From a checkpoint of a small encoder-decoder audio transcriber.
Model: 15.7M parameters, decoder layers 10, decoder norm layernorm.
Rows from block 4 of the text decoder, named by matrix and row number. Rows with one number belong to one neuron. Each number is 200 + 30 x the weight over its row's rms, rounded and kept within 0 to 999. All counts start at 0. After the name is the row's rms in percent of the matrix's.
# fc1: MLP up (decoder.blocks.4.mlp.fc1.weight, 1536x256), inputs 0-85
# fc2: MLP down (decoder.blocks.4.mlp.fc2.weight, 256x1536, transposed), outputs 0-85
fc1.1412,093,176,234,196,205,208,130,220,250,160,134,241,217,185,211,207,188,201,242,279,240,209,198,223,193,245,203,184,139,225,214,221,256,187,219,182,194,198,190,164,185,165,176,163,162,138,198,185,223,241,214,203,186,218,204,216,241,183,124,184,229,178,185,188,179,183,263,191,251,184,182,180,216,204,189,139,215,173,162,196,238,168,218,225,193,163,200
fc2.1412,099,206,193,220,206,211,211,189,193,233,226,222,249,259,188,196,171,206,192,178,268,227,227,260,193,202,211,207,165,219,206,219,212,156,173,244,216,260,212,195,169,210,265,207,265,221,189,96,244,180,217,197,222,173,186,196,192,157,196,232,166,210,215,222,218,181,172,235,195,204,222,204,204,211,190,206,221,195,247,172,188,206,204,198,230,172,173
fc1.1413,100,216,254,179,216,128,169,220,238,224,206,212,211,175,198,187,207,214,182,204,163,210,217,189,230,205,156,183,187,238,213,190,207,207,200,248,233,194,234,186,203,178,231,128,182,198,213,211,155,171,149,158,210,216,209,211,254,184,189,193,192,194,169,218,157,210,180,223,193,236,214,196,175,147,243,210,216,159,185,206,115,213,164,227,254,161,188
fc2.1413,098,96,188,192,213,210,189,218,226,181,190,225,190,214,228,217,206,170,203,203,169,238,150,209,243,212,230,198,168,232,183,189,174,211,178,215,153,185,185,143,195,227,199,235,248,246,185,194,191,234,167,156,177,229,178,137,205,177,217,196,213,177,245,188,219,243,206,232,158,199,185,212,195,224,240,226,224,246,197,208,151,178,210,208,165,217,223
fc1.1414,095,175,217,185,229,214,201,165,222,251,216,218,192,200,205,227,210,197,253,209,202,167,210,185,205,149,216,214,187,216,239,202,247,201,175,165,234,207,183,213,175,176,201,166,185,247,134,201,134,209,131,180,202,176,174,201,176,202,151,175,147,209,205,190,186,239,210,194,213,229,192,201,220,151,178,207,181,183,223,179,213,196,164,239,228,181,153
fc2.1414,102,252,186,231,223,220,212,201,223,190,200,167,222,204,239,144,188,200,195,221,246,181,182,212,224,219,187,202,173,178,164,187,183,212,186,252,185,203,206,155,255,270,181,230,252,187,193,187,233,194,234,215,156,229,200,206,214,215,157,212,213,195,221,242,144,114,171,202,206,194,258,218,185,200,161,234,220,188,185,211,190,177,174,182,126,167,193
fc1.1415,100,185,178,228,238,143,157,185,232,227,214,223,237,185,212,234,234,199,201,215,243,143,198,226,230,199,154,164,155,197,246,176,223,171,215,236,209,175,230,247,196,196,164,202,147,201,136,228,143,194,195,159,230,190,210,169,227,206,240,192,196,196,182,162,251,228,200,203,215,157,203,192,160,122,230,207,203,156,213,251,214,234,187,181,198,225,187
fc2.1415,096,243,253,174,216,227,180,176,213,178,198,212,155,209,217,232,198,215,218,169,182,232,190,214,197,205,206,168,208,185,168,201,252,266,217,202,149,255,196,169,210,242,211,143,190,208,198,263,234,182,205,219,213,199,216,226,269,165,163,207,227,160,210,249,235,192,177,197,205,209,166,179,193,245,189,198,192,156,225,155,202,245,156,173,229,230,220
fc1.1416,091,207,190,196,227,157,206,144,241,180,163,195,217,165,196,176,284,273,190,185,232,191,246,212,231,173,156,201,203,174,221,146,204,194,185,274,211,200,179,192,216,135,215,173,192,220,187,182,210,235,174,209,194,213,216,166,169,206,224,147,227,214,144,189,183,247,163,169,255,173,202,179,192,162,224,168,210,213,149,221,220,227,223,201,211,178,168
fc2.1416,081,178,249,172,143,236,215,227,185,202,193,158,187,208,198,220,192,225,225,193,155,197,151,145,174,142,212,245,178,203,169,295,158,170,227,227,210,194,246,194,211,193,178,164,173,185,172,206,175,226,205,192,191,160,183,232,207,201,224,246,217,169,254,206,244,217,154,159,227,205,153,175,221,206,212,192,216,211,211,212,211,185,155,240,197,236,175
fc1.1417,099,164,222,140,224,236,247,191,175,174,181,213,188,188,166,182,209,193,199,180,208,193,247,203,206,212,222,207,166,199,209,160,201,206,174,225,214,207,250,217,222,216,172,240,243,128,177,160,195,207,170,161,233,252,171,179,256,197,219,186,221,217,185,198,246,254,212,180,187,198,152,239,155,200,149,219,189,179,144,181,190,184,227,182,256,219,173
fc2.1417,099,209,240,201,140,196,240,179,214,192,186,187,215,233,204,213,174,194,217,167,172,231,211,208,183,246,221,128,197,192,199,176,187,224,172,205,178,212,185,215,253,186,197,207,213,183,266,205,195,215,223,265,221,172,181,235,147,220,203,224,224,175,234,209,174,216,136,252,179,183,211,200,217,191,150,155,165,168,217,173,193,233,245,168,200,181,197
fc1.1418,103,148,220,132,185,222,194,238,215,199,196,204,112,220,181,150,205,263,169,185,180,177,142,140,218,142,144,237,201,145,202,154,218,182,165,180,202,149,196,177,220,230,230,249,190,203,224,213,205,206,143,187,192,190,159,162,222,226,190,220,208,228,217,223,208,186,196,210,214,196,210,216,141,182,228,154,255,148,156,162,188,191,119,217,222,188,226
fc2.1418,108,174,210,207,200,153,189,204,185,251,244,230,220,157,141,236,260,206,206,220,217,210,218,228,206,232,230,183,215,258,202,141,178,169,180,187,220,237,209,224,227,156,267,208,211,225,185,176,202,149,175,161,200,188,115,186,180,206,202,201,221,207,172,191,263,180,229,187,194,190,194,240,200,133,162,218,176,257,181,206,162,218,243,192,205,219,181
fc1.1419,097,176,191,189,182,208,229,231,188,194,144,191,242,186,181,241,150,217,209,185,206,197,186,216,196,217,218,215,199,212,176,184,222,157,174,167,224,233,214,219,227,212,226,188,255,235,210,193,207,225,266,223,229,222,174,202,205,202,240,292,198,222,208,209,170,207,197,187,197,172,218,184,209,251,221,209,182,172,186,171,199,175,178,211,163,231,157
fc2.1419,096,212,181,152,255,206,187,182,223,178,193,209,184,160,166,193,231,171,215,115,171,219,222,230,149,195,182,182,252,195,265,210,138,222,127,239,209,225,147,182,212,187,193,267,198,192,228,184,238,225,193,246,223,168,171,119,171,224,197,201,210,263,200,209,209,233,200,199,207,212,207,247,167,264,210,185,245,203,172,153,204,191,220,232,270,174,168